python train.py --model="class-conditioned image diffusion model" --dataset="simulated stained blood smears" --train_examples=195000 --num_classes=7 --head_dim=64 --dropout=0.05 --patch_size=[4, 4] --layers=6 --width=256 --positions="learned" --optimizer="adamw" --steps=28700 --batch_size=256 --lr_schedule="cosine" --weight_decay=0.04
Rows from block 3 of a small class-conditioned image diffusion model, named by matrix and row number. Rows with one number belong to one neuron. Each number is 128 + 24 x the weight over its row's rms, rounded and kept within 0 to 255. All counts start at 0. Numbers have three digits each. After the name is the row's rms in percent of the matrix's.
After each neuron's rows are labels from the 100 images, of 14848 (inputs lightly noised), where the neuron reaches its highest value: "responds to" is what is common among them. Only what is clearly more common there than usual is listed. The data: simulated stained blood smears.
# fc1: MLP up (model.blocks.3.mlp.fc1.weight, 1024x256), inputs 192-255
# fc2: MLP down (model.blocks.3.mlp.fc2.weight, 256x1024, transposed), outputs 192-255

fc1.299 112:082116098139120115115114092142148078086130136144115148141115128155108113156131160143126108105116101041148144187125161128126127158129112160123127119134112143185154104101148128135098134126142137
fc2.299 100:186131105117137128110112130130131133140096128114146122100147149119129157147146125139101172164166141194110131127136100158154098117087126138120132108117128119046169135153087115143166150130109115
responds to: band-shaped nucleus

fc1.361 087:110099093105117101137173151160115149138109139079136119132105146182131104122102115109168133165155097122140126146092164146160103145087088139137126128147164074120115147080157126126096095139077153
fc2.361 077:141136136129112167129131144080132109150147152166115100149074145119136132097135129133134113086138131127094100106127129145136126138152186121105153139166104106112119133153108135133140134140128171
responds to: lobed nucleus

fc1.90 095:109165127136140119150110097154114127152131103088094081178142124135145139136113121170134105080170147063152155113114114118159132151135109124158143133114111128097116131124166084098146171107138121
fc2.90 117:119089085149114127140115160107121157111119083147126154142138134113127079141133155121088137145118112114125082126125104154096125156135124084122119161139124134088097154141147126129155112122144129
responds to: lobed nucleus; band-shaped nucleus

fc1.78 088:136149154097138098139122120153145130123137131116119103129122155139105115175126092132138075121117129139118172149165129158115129132149182128140120119153119094176126100158140129126105126105119116
fc2.78 102:119126118105113100157118140101118148099142132138108102125124198161130141128087115109126107128169102151116135096139078151116082068124086178171114177112178160132119195150081129135143135127123096
responds to: two lobes with orange grains

fc1.282 091:138113108141123097137158122099134134138175100109078126121135115121144129101149140062135136159158119110143165147185146146118159138141116170155086129132166120099155114082150138142119149139158155
fc2.282 105:142124106106139115150120134111110169117143152085116174096159107124148136153134146127095130123135139134131148110165126133101071121107137135141130147097120110146116115105117144140146166134110112
responds to: two lobes with orange grains

fc1.662 090:141168137129116111192107126175136127138150105102111133127126129153125173134132104118131116159136101130151128137164185154169084142137140122120152123175141122132112187111131115139116104157154104
fc2.662 083:122110114139165115139142112066112129098149147113166144139112160143142113126132134095153086118162113136100110135123117117119138123132173126120153118128140094156150106148158139146158155119124124
responds to: spiky cells; crowded

fc1.213 098:113126131113157158119126113143143107157143172130080079121114140152117064120121123104163120129181135127108139118148111143144097125096151105135139142132144130148146143099076096114160114164136145
fc2.213 092:156116149148130138117165129149108143164107106152153112136116137135133122144101150054144143175145109150102088115134141130098113144148152125117138133124121104128156153121105117143098111139163095
responds to: crescents

fc1.386 095:110137110126143081135141138116081179133107090152127125118071121137179162144149117112119139180160139129107135126124104129098115122072125124146143109135115112103146165128125151127133075150115139
fc2.386 095:115155086152106117126119137136114120141130181120147139159130138152147103132100171141122143130176110092152151143136206118149109140164153144129099132130098119148115084131151110125103132095107167
responds to: band-shaped nucleus

fc1.734 082:140142080090166137153124166122115130105134127161149087147098117123137135111151142108118132153145117117141132146115131130089129133121118105111128147092147059114087154100156112100149091116084137
fc2.734 078:113116128165117161109127090079132103116172171091085171122145150106141122131131143137150119100140145151100145113127084139153156161144102141157120127141093164102151148129122138137133109113141146
responds to: lobed nucleus

fc1.475 094:131171144116102090131144104167097118131132167126109126152133146122099117129108130155148142082123124133153153113127149139157101155146149163147148148141137058125161177128147135095113139137134118
fc2.475 100:165132142127106085166138137109131149122098119116182134188107153159123144126086123126121089154125106168130138112142143095104121125083121147119108107125114126161095143119134101109146146106167071
responds to: two lobes with orange grains

fc1.338 105:132142119129144084140131149126130098148141116135122104145121122133149120120161100150126091140125144135131137113100137118103106117118133109162162106085140107137140147095134121094116098133109134
fc2.338 093:165122142090126129163128131110148134160104103145165120138133160111135139153123098111128133157156137183125108141133151146127127128115089143099164131157121135143112143121094167149116135118158101
responds to: ovals

fc1.246 128:103127133140169109136152124157105148151125138140122140124107173123146134097217104117115107138178135103145140128114110142137118151167147160119081098104173144162136076114154168072130118127143169
fc2.246 093:144169101104100142113107133110162117120149137122069139134117096117096093182113143125131152170099128112104136128134167138112114098085100127150147145143126110139112176115124115165110148146094140
responds to: dark grains

fc1.245 088:133112078125134130106126128126165090133142106078143113134115137125167123139139132147108131159156118116138125117032133123151124106108099174124123095121139128134114129072108115124132107163119114
fc2.245 088:056145107129098107151114130117141116100163114139135125141101141124146111114134126095120108147140158095140191133179139173127162119158132136127132148102134123114111109143102127168122097094121140
responds to: round nucleus

fc1.588 104:151126107174141126131080129125166112126122137138107125091127138150130154091129114115107071155174116111143138154078142146192114153157153111143105120112105108185136153125102086131077086138096128
fc2.588 123:122145122118145066078136149084155121140128109099037099114125145142151167158132106145112096144155158083111126126105150127091143095128137170109078146117094130140142166109187162127146141115135139
responds to: band-shaped nucleus

fc1.343 100:183157135095142157184129160119143117130131122110140097094104140140153139129125132126119083138103131137128132172121178107113121153181116143129142153140101120142169109121087120108126131113113130
fc2.343 081:125113129171092116173117133110141100127122185140137122112161088109110110142150153084122137158122127172191110105131127102156157157163132131100152152095141115128104162112151143148119124095122129
responds to: ovals; crescents

fc1.304 094:144117104147146122146110154112089173123129114145110144125136129107125087090163125128128144128135121141151129146139122151096102132140146122189159106094129086129133113085127163114121145141154135
fc2.304 099:115156144110113105132121111119136078152130122106196121122128130110134123133128119136139136108161136138101122122138092112118135154135146104095109096145100155109151157126145096124170117136098078
responds to: platelets; ovals

fc1.157 090:106083135118138133103105132133170102148136096079102066088121144075117131088108133141135107143124149140120153106128117139185094106134146146173093113121098147119135142082141125121167117126144156
fc2.157 081:101174110117104145149121152145090127099144122162154169154130134111109138189134108102087146113092094081144147148133148163134148122138098097145162156130113130099137083154117138115157116102088201
responds to: round nucleus; spiky cells

fc1.175 099:132115096148158122110145157141177167136147180105108127117107144149119109140117112167143130176211186135158127129081146145134150141120154119163115079178164100109147163118098124149112135124091154
fc2.175 077:170162168092118118148133128135132152078136116059158134124116097135112079093135133105156127116103089130152118153129132111136147129164114162105158164119095128160139134114120188137112103132169072
responds to: teardrops; target cells

fc1.569 079:100115069083105139107111140106144125105142119122136075121119167164130116143147159122127128158135149127115121143138154118127138107154105129163093108140117133154115169076106122108117162166081130
fc2.569 080:100132152129145090138113093119117151142119105119142175155132140146172129117133144112113089068121137135146149129076128134166103122080130180121122159101145155152130156142114122086126109143150083
responds to: dark grains; spiky cells

fc1.585 096:126113106137145112158113124126111147156130105142126112155121137130163145122133103167131091165144147141129128111145076149143089147118114102112105127123127087141156108096092135093116118146092123
fc2.585 088:096146126140158157110119140126115168125142153081158145088103127128149127150153180128110133086114112103121146155104156118138117133123157166139080120137113141131137119143122096136119078101091147
responds to: ovals

fc1.629 082:104119135101147158107175115122089166147158130114104140177173155170163096105123084116141111144105148128047133153124131145157135130115121119127105133104092110080142146133117109109171161140125147
fc2.629 081:151113103126130130137105142156169141133134129153181097103053109106132175138116167137127154076124132128166123144128135086088118137148124134115127097141174124173101061091137128136068148135154120
responds to: two lobes with orange grains; target cells

fc1.335 097:118137123128104072186137137131143149186136093117100101120124106139113144144129124143142136162134142135155143125109122143126111134137049117145132127154147089115139132076134103131120126148127139
fc2.335 111:139143151138133167126179098113090133127164179153116116146110130148124120127116086087146120099168137132123132130127135115118159126142182135114140197172115123137099132131163142162120129104122108
responds to: band-shaped nucleus

fc1.0 089:101137153122104146128167111133104113111148093142107130159145127097091136174122123147099081132090122120138170120133146118132136146136115132126087121136116097189161103094138119100128077109133121
fc2.0 087:184127119129154090115111123119111145113078123080147105086136105127128155139123107078131082142119103148131137161121085123111093105133114156150154124128170120083156174075105127144115140146137088
responds to: crowded; discs; target cells

fc1.671 097:125139144094136069154155096111170079153105090179096128098113127090139128098151135158132134167109109115164126086116118135117134139098103120151141102123170174139109143106161118108097110171109122
fc2.671 089:123150075173121106151156120115152162136166096107116137126116149134125121103102102120146132137128130133150142123149111113117085151159142144127148096130099121144103052121112141139099119139113123
responds to: lobed nucleus; band-shaped nucleus; teardrops

fc1.117 102:099115097135135126127138107149123138144131152153111172106102159127132104088150107145146091152131109117119152141122134135085150178158153156126133134145138126130131051115129092106106127146129122
fc2.117 075:161141127094144102164085143160117106093105109124139103163122126150085120140126133134155098110087100137127141123147123146066139107132148105137152111120094168114169103131090149066153133143098139
responds to: crescents

fc1.762 105:102135131121166166119122128100128144141119135113089142125127140128150125144113126135149110136152111132111133106106143159147117134124136101162103145136130160115146158116132142096141153111113148
fc2.762 122:173150106097145081128128141115134153159120129105183157115099138125128134132123112129128125067132101143130111133115089141122104104155131152101116112111130126171088127125138113099116144160115087
responds to: band-shaped nucleus

fc1.311 103:142190120087162120103097123144164117099121126108121098125120148144142114189159142160114111155167154125092144123105111119163106115114116103163118106107123162156130182130117128136095132120103168
fc2.311 084:152059139120149104120168103121144134180121117114159124128109152139151121170150131109125130130131117167119114152122136104097144135102118107143156147138144121123125092132139111143117126123154116
responds to: crescents; crowded

fc1.221 087:116114082131121116095109148091158136117147155106128106115145165149126142128088089135118123140123117108176144164084130165118144143132111119100071156153111120141152168086090134124108123126155115
fc2.221 088:127120111138128132149146115186118128129121127149128114134114101115124076134148152111145125151142118131123159126098142135137117135103157146151161107092137134130122056150135101171118114134112179
responds to: ovals

fc1.146 099:132142093104144092133115175131173111165137141100117103100111158149143157117120132151120101112153119101134136139130164134108168140158143106156115119112085103102118186109132120072130098144136140
fc2.146 079:142149090102132136141118124110137120092130144149139151130126094103134148130146177150097161146058146140159142096152086125160124104114101120179147124173149165119106111195084152111166159116123120
responds to: spiky cells

fc1.140 103:142124074119127137173072162159122134129115151150121088079107159172155158165142160133097152112123107109123150181125159126144153133118105148129125149074102110172121106115122161101159109104101096
fc2.140 084:146119174087143170102130113071141130101172127130104138144127106127142059109130120116120082165147144089165114124166110141145124124106117108133108122175114144081138117172110134169143120125133149
responds to: spiky cells

fc1.391 091:120140104125111116118143094117127098131143151159121148103144144167106081119178129113165124117173130054103121139125182129123117157088127123112134111182117112135117115112085131137097135129129131
fc2.391 078:112161123143122100159136132145166147109118129136121127096116109112135146153108167102114127123061142121152127154152154083145134127186093125094123126093163141138128113102121146181112097150109119
responds to: kidney-shaped nucleus

fc1.113 106:158145087160160147128162152142141108135150105107115143101094154165142134155133104085102111139168159167128163170081144155093152125123135136159135126118100139120157148079114125123143140128110118
fc2.113 113:079113133132115096104117119146137160131166124168148121112093151104107136162102060161130120153192149122094078109146109126078104077115115147114155096114119116141109131119149098142121133152137154
responds to: ovals; crescents

fc1.111 145:080140155101125103101123134102173120156128152102111114150140124120176114141134130154148167118117104111125144137103159124129165112145150127147131111118121133133147119111119126121116134106126114
fc2.111 130:114112134125120157112157138120095122135087143096117116083138128169173103108116130103100115100094113191109107111136152104056141144146120126121173121113113146113106095103117084123145085133161100
responds to: platelets

fc1.155 105:136137140077139122097114150129116156146134134145130127121135173107155149171195104143117159122116126125136156117117138177117132140098115128138140118090128117090115110097111209116120157132154138
fc2.155 116:115125125125119142142152142099147090122087140140140139153074106146128085127100163128178077155153150154159122117122119087163135139135124128118124159122169134124100165131153087195103118129153158
responds to: lobed nucleus

fc1.649 095:124158145142143109186127119132170116115152111114119078142092148133127149131114116196134094169157107093162173137100139144174104109106105111149143133116115149112126170115130081114172131156136181
fc2.649 112:130114101085144168126102114116162138114167107121125156111146121082154116125134129100111131131127145125109123143123108179088156175163145128086129099117114132153170101121135130137119101123123107
responds to: dark grains

fc1.442 100:163174125109179110135090106138117136123178131085108047154089149130119140139129159102108118107141103115109125120148129129168120131125134118146169124102129129170135144113151145092118110152130120
fc2.442 089:119114088184123133133137137161121104110106168130143194096133112144185148135128101162172149120104136155106095131111146115120173142184111084152137151129155149114123137141120082138122106110110123
responds to: spiky cells

fc1.263 131:073128140109167138131139130135098128121118173088116129103150159169134092186146151142099159147137163113172140182122152141134108106135083081132130142173160167144129155105148141119121079160107106
fc2.263 106:169112101142097104138101103117135150180113092160155095151112148133126167112079154120139135127130153136126116135110135137105158126141124155119137125114134137105110131144113110109079141114141150
responds to: spiky cells

fc1.766 102:112154151154128100149114131130118096124131123138136091155097155113114146160087122120075096161115103102110140139167108145141101150152138108122117117123132168170148117139172126135142097097146094
fc2.766 080:143149100137131142110107157123167133112150103098134171138133133102145129141144159120162180111114119159123150114100134182130125129106117109167117130092200133141124156076145123125105154120176154
responds to: band-shaped nucleus

fc1.385 103:165153136132106144141150128122144092109130147110116108141157151077120145142153094112153131121099112103144150127161115149134132161150130135145112101085109089154148127109118081107133128136086120
fc2.385 108:127139115139096144139148134125087145126115146118167145154105105104153139156139119146132163093146141139111108135159165131128090159103110140083151120144095140169099079108122163153112133123166085
responds to: crowded; target cells

fc1.501 081:104112065117105138088124134117155115123154168104117116147141117159135135133118154159105130102102099138147107109145144115105099122093138170132118127153110117136140097112154123115107120183096128
fc2.501 091:142133139139149101149125099147109118130120103136146137101110139099114117141143069104139178142166178123109220138078134181136171128123095144099127146137132127122155109125129123156120111052166120
responds to: two lobes with orange grains

fc1.520 107:124125140080114126126114124091147091130140131144135161179132126146107151122128159116100120089122128102095142187094095163122172112076127145141120123110132147149137154131126177130095166082074127
fc2.520 091:081126100133121109112167142140146108127161126104113120170089154116181110100113142142167102111127131139141112110098117098111141102165112106069122141122115100161106113124158129132154196153174130
responds to: ovals; crescents

fc1.161 102:102137100094134111109156156131126141148153114153115090158129137117138144132138110149076118186139140114156158147093173129098123135113131178146167090089154142163127148107094146176172153111073119
fc2.161 131:172127166170093143125094082162100153151136122083151138127120160151112124119139148137142127120145149091125097111122108165161116097146122100138091166126102131096151081123160098112113135123142154
responds to: platelets; dark grains

fc1.326 094:136179154109134111141130145118081151127129105143132120121175134153142144139068102111082092139128158134187132150106124146135143152136135113166119165148092089151125102115123101115145116124124111
fc2.326 082:137134121124134106104125133126133127115112162105134144139106161153099123179147106140109137151128097112105108148133122151102112124139152137114117161119143123123124106141110127129100141174092142
responds to: two lobes with orange grains; crowded; discs

fc1.485 103:123108166102071149114130129151145170139118117123105163088120146135133120133178100112116132175108144110165134081103133172164088115100134159135156128158138118134117166094118102155135104135095148
fc2.485 110:093082118141098090127162118167096119112118149124153133152123089151103149092161158133150174165121125146127112151125122117155139129117114141111129154121150144108143085153068148084150108143139160
responds to: crescents; ovals

fc1.681 108:109131122133140123168130160109117138189153120099098091135091142127175126092138131137085122142085157162103136102111157130148096075063092139156106135088142087155137125081093160154106122135119096
fc2.681 094:138136095105127137147142104139142102111128154131133102111132135163118134148123124100181147138179122124137133136131156163080128163149163091103141129169117172103118168163109102122133109116125095
responds to: platelets; dark grains

fc1.436 105:109188155128125118154120100121115124172176094135128095120113183108109118184121143144152117135097132114127146142074147134110141140109143132130152119131143141141159105110090097126137117184145143
fc2.436 105:143141133101130123102130146126142141116085164139176142148081143114136115143137139121120127139085131122080089111110139088131147109105169152135109128076139146133137119103128111148126132125116139
responds to: dark grains

fc1.572 090:118146134144143092104123119126129113132073149076113104092126189168141143099094147168042093142124109095133184169155084137148146125132120133168094139145119142134094118113143127114144125119136112
fc2.572 107:119130105126145125094132110158116157127106173153124136142144099141172127121152138117120170139103165186171138129132123099160126149099108173170155102142121122133142108113130137121126100155120087
responds to: target cells

fc1.93 111:151114131112103090125111138105103144156178126130114128091087126124158172143195103118084079104133141131159128120119094175136081104116130125181137131122172130091161121105114154123120153136147097
fc2.93 155:095126106115151133155118176157108129163116099112198069102157128158106161133132176114098117117107166121119128124169124125183113110165112084125154107166118145125115109174129121135144140112117124
responds to: lobed nucleus; band-shaped nucleus

fc1.660 096:070148098104127115133133131113148149136138173058121114137113130173123108132150151166145140134126098119148138114139111131139121160101107148142131127139118131120124134093167111086094135132120146
fc2.660 116:171122117142134136124107163146116110132143089183114143131090158091104144127136127101128147152129128149154144151107108176121163072121161132148153136116123115137133080150086184126141127095117143
responds to: lobed nucleus

fc1.377 099:136138097143088119120126137172115125119111144115111116130132131157149092168149081131167124130142143128116142131155097152106110160160124120156139138156105157156099107110106114102118115122139107
fc2.377 088:137117124154149161135126094120129139134139130131161158104108128101127148098125183110137144112121121155140114129118145095124146153133082163137145122121149100122148130159099147138120143146118160
responds to: crescents

fc1.56 091:137122116107137139154104167075128153113159115109146070112100156128119129163161110132117152105147110108163140164122119155130142137088118145149125140104139114132154108119180110092123080114141168
fc2.56 095:158114129133105082139128142191145139151097096126163151140093169127136116147174153166130136113158116130097121129144122140111120160151111053108125096102139149175096154132141135171130135081159125
responds to: kidney-shaped nucleus

fc1.494 100:119073120114153119149107093121170139153123128143092123103103117131199156148146134158093125137139142113150142150107140139064125156103124147158144120123156149119136126110092110165109089101130103
fc2.494 139:074183073115098106183161126142110100141152130082093141149091150146147126149085150129140113168129110139122118152114142149121095176110154145124090117128108143125092112131131114128096075089142107
responds to: kidney-shaped nucleus

fc1.261 104:122128076102176154115096119100151119148149152108100146156114136147101128135131106133136137126112136091149144143126133134141155115092115147161093115116135120120117166093121128151115108152095124
fc2.261 097:102144104111116118098125144128138119117131074113124137122086154129147118132118130134155117130119124079146085139075151131104133137092122111111089102121097160177131158134145188110079137111137157
responds to: crescents

fc1.724 094:134154121115118130149090082082116131110158101105091117121132121133114103146164108162103125140166101110171140204144134114136121153165127120154135168122092141132147126141116084088160132149140145
fc2.724 101:084127167150115122135124147136129144100204110134193105144149134141108125115165166143115110131104154106134080140140109123169155170166133092070133125103088091107103101118151072179140116115098152
responds to: band-shaped nucleus

fc1.224 107:092125135161127093121110120115149130147087147104086121062137182108157182142155131149116134132107146129103154158138145148117121154132114100153092132154130138118116154107130166117136098138128129
fc2.224 118:123087143074127136076138104143117134117118152155172146113150161097124080073142093135115105130132118133148145149098169087111127147116130166131131116135122133139158144138105164100138130119097121
responds to: spiky cells; two lobes with orange grains

fc1.758 121:115126119142111120158112129152135123149177106126119160114118146134159109140122133114144106148128128119103138125111094141114163167111172151154162142128109104099130136083105140142115126154128175
fc2.758 105:109159130136122148140123156104173154133123124147161129124115127167136136143102100136175134067096149139156121101092134102107112095124118145112141127063184124130112160157116171172089151127098140
responds to: platelets

fc1.459 101:165094168112160146145114101118148084109134107139106147106100155108099121067151102111134120144095122144158146142134122123144134156138125143123135150109145118166118114126136109128156110130119179
fc2.459 085:151145122155126086156150141106133142157063170129127106080121160137079118146160109106129134137129131131104093161109167068131177111114103133125155136105127110140174175134182152085110111122124102
responds to: teardrops

fc1.50 097:097127115105123114118159110130110157176146135112111100121145118164128180147126100108085117127108148144143150093138167188169080073118103107175104108143121139135162179098106121132128139132130168
fc2.50 123:153117138139101148118116121076122105122081123127157121115086141122138065119139134110132130115132138097139116164099129139145153201138159145118112115112123093165100159164136093181086124124120092
responds to: kidney-shaped nucleus; band-shaped nucleus

fc1.605 133:123166100155142109156128115161155128139114156132122078111123148143137124157131139121145156092181128139089141148134128129122132104116096144147134172186147181131110142102127217139124097126127176
fc2.605 107:147102115118111141106148100136147106097116126158163115110155157121118122084119119179121097088143103115137118121131137127097091087131120090112123103141150094102153124127115147110167153103136099
responds to: spiky cells

fc1.453 090:109112099119098137104081087107109132095125154158117141122119105144152080089153120107107101142105120117117142124159107126054145127158116161111137107141089105161111126119137136193112127073121136
fc2.453 100:122143159146164124161170194157157153142169110103108146122118150114136148174111158172155117123136109150158141132086134152179102120099111100140167139132175154160156127132083113090115167163146129
responds to: kidney-shaped nucleus

fc1.518 092:161145144112158097181131146146140116123132157162134159158083160152134065115133157125130128149134068117131129144143158112135125158156111127128133147157088068143157185180112124115134137159118141
fc2.518 084:087115150161156143132165130075186093104152150135135120085145121096092116128126104103129071150132168111134104135147160070126152178127128129069127138088142120170138149127173163116111137127111139
responds to: platelets; spiky cells

fc1.94 088:178143149131105130135118061147134120149165185170076117134107118100125107135106109116127110111153095125110130167164125112119114130165147161131137095112129137150105099112132124109126094164162098
fc2.94 095:139133137156111145142118122157133137168139103133096143123089160121099128151108163099123132111126115120103100139143105163095064116128146108153144137132136134131087087110090087123177130156099136
responds to: two lobes with orange grains; dark grains

fc1.27 090:134144082108135137080111117106127112094115189112111150111132161144121101136106146118135134085154086084129146189148187132115149122157165144152149140140110137149123102127131142118117152114124155
fc2.27 086:123140151180118091151126121140145138138137070106085102126132096113129157105169116136126116203146148123133136079095110119126085158129091126151111109103133126104126135104117066130141105132154119
responds to: ovals

fc1.43 098:117113140110122127148113065119126128101109125149128091156113104164139164151132111120117158151127143129159136134144136140158153130104119136168121114116114124174133127098141098130185144131121168
fc2.43 081:144127126111129122095140163138112129126152124123156150135106141093112102121149127134139105130149147073102117129132120119110096143146135131115095168142126148137173137123172184121144132130138126
responds to: target cells

fc1.615 093:132149108154141158143115071123134131097132148106113148138091091134194112124127154161127112139108132119129121138132122143148145167105134149107131082179132109128152142115109135125144117146126136
fc2.615 096:138108132168096083114103183153105122120122099149108138109157168116102122133139118090106149146175118142141160110145142174110099100117120111130118147072167132129127122143165131159127135117128112
responds to: dark grains

fc1.240 100:130135139120190136117135128143146112110169105097133125137123151140138097138124154122091149130128105144157151143100159161144095123110145150135135084153142112157163097106074149144159146126112092
fc2.240 083:124125133132079086129138129126113112095127129128138158123137167100114121162180118139143134131157112111109105143153168144082145117122150127099079145097151140136097141131152108143111125145140174
responds to: dark grains

fc1.383 104:169158082139119102203100148129088149119107165139122149112148128123131100157123103130161104144082134099119131134152115138114156120142127125133146125127132140152106103120128089130119163142125129
fc2.383 088:117122142109084127051129113108152116108145124129123135160151117134158152096136164161096124137143130162127119123135130122122096144108114124127120139166148106147112153116120152177131099117151154
responds to: crescents

fc1.36 151:143156093150144119168103136096166139115112142129115105106098150106078108147163139118129167141137124123112141200124161154107108134122139101158133131106086129132129128097125159105159126132108143
fc2.36 163:110126156139142147072160140108130154118116114123108133114119126125129126084166105140129113149148125075124117088125131131106128093134151125158145091146095144153166118179154124113124126122145139
responds to: spiky cells

fc1.123 090:135133139132146115133156086107106100116098148131119136133120127141128151147129123114146109102127125103129156120175125140116104152143118124166090163140159149147130129105153135057114129160120136
fc2.123 089:127111115156120147146131140077149143136132156154095139086122136140123110135116176120112139106098138079095130089150166156141116140123152129173120173131134107152136158122109123124149124145126103
responds to: band-shaped nucleus

fc1.713 099:156118142144083071126125095128187129147113129163127107120105145111138131165175163127135115179141114113132157128104128138145157158153138178138128117125153144180134095079107122130098112176155112
fc2.713 133:171081147130143133121155128160161156098115166089173107092107102118136115132163146117111134149108156137103101101149163102110104126116110150129056105100112164143078114139138118130160107119125096
responds to: kidney-shaped nucleus; round nucleus

fc1.558 129:117122122091104119114115135148130149129128105181110075166131138141151142118141154104143072104165117112120143098059122133119139114109130104181159176149143104171158134100130114116184127135084146
fc2.558 112:172106147124139125106155134174156094084130110110113126137179113148133116125086088113145115112097106190126121167112109120127125119123126173128097106123111127138140138146143166145107082129181085
responds to: platelets

fc1.358 098:138134140137139099111140176184141125164180128127121144117079110110147122119152122115135124124122107121118153143141115132122108154144131136148114140148162084168190084139116141125123113121131131
fc2.358 076:090137116112123120145086122066119136131103121084089124104162141131129145148108084147103133150104169115145112134119112105104146129105132105106077142129142136146102165143127087152092145145135106
responds to: two lobes with orange grains; crowded; discs

fc1.672 098:121118128111116134145110140161121151150136097132111133143100148110134105145138109122136105184111113111118157111162147155119167139145147118140117144140115112117112130078127170144139168108138160
fc2.672 149:148092120140131124090124103118125104101134189098105095144132154114131160119120163149086139159156126103112132135101167150137099129117116119105146108140147135137114121133145074106149075136099115
responds to: kidney-shaped nucleus

fc1.531 087:115113132079102081105108142118118172161134174169131154134150188124131126128137096117165148120138124112085133137110104128095098094142118114114143133153102154163112087128127181109134119098127174
fc2.531 091:103093137146133141130146118078145099106119126137114118151103118114115106135146153143128081152119158136148101156142146095139099155155102140119125135103148116085098143117149138142154102110130060
responds to: round nucleus

fc1.392 090:158116111138131103124120156121137102140163152089107098092137163100117149124148091135134169135117102093118142135113186122132109131114113096134132114122116111119092167147122127136098112110110122
fc2.392 086:176115122121117158134152126160129205151089148134146121113117120157069118114127111122158144128165137105113079119107099121149114132161146085126129112138146094151081175125121138120112147136155122
responds to: dark grains

fc1.325 132:098136111109144133135082100120157143127119153118111077074121172128163118176143126135157162112123117137160129162132129134094084128106109128164173169144133123142105123112112135106136109131103157
fc2.325 115:155087168146121191151140156150118123118092101143157149171170116129103143093106119153088120134116146116134100127118120136172123097138133136123088115107107134087185135110102123116116077134106113
responds to: spiky cells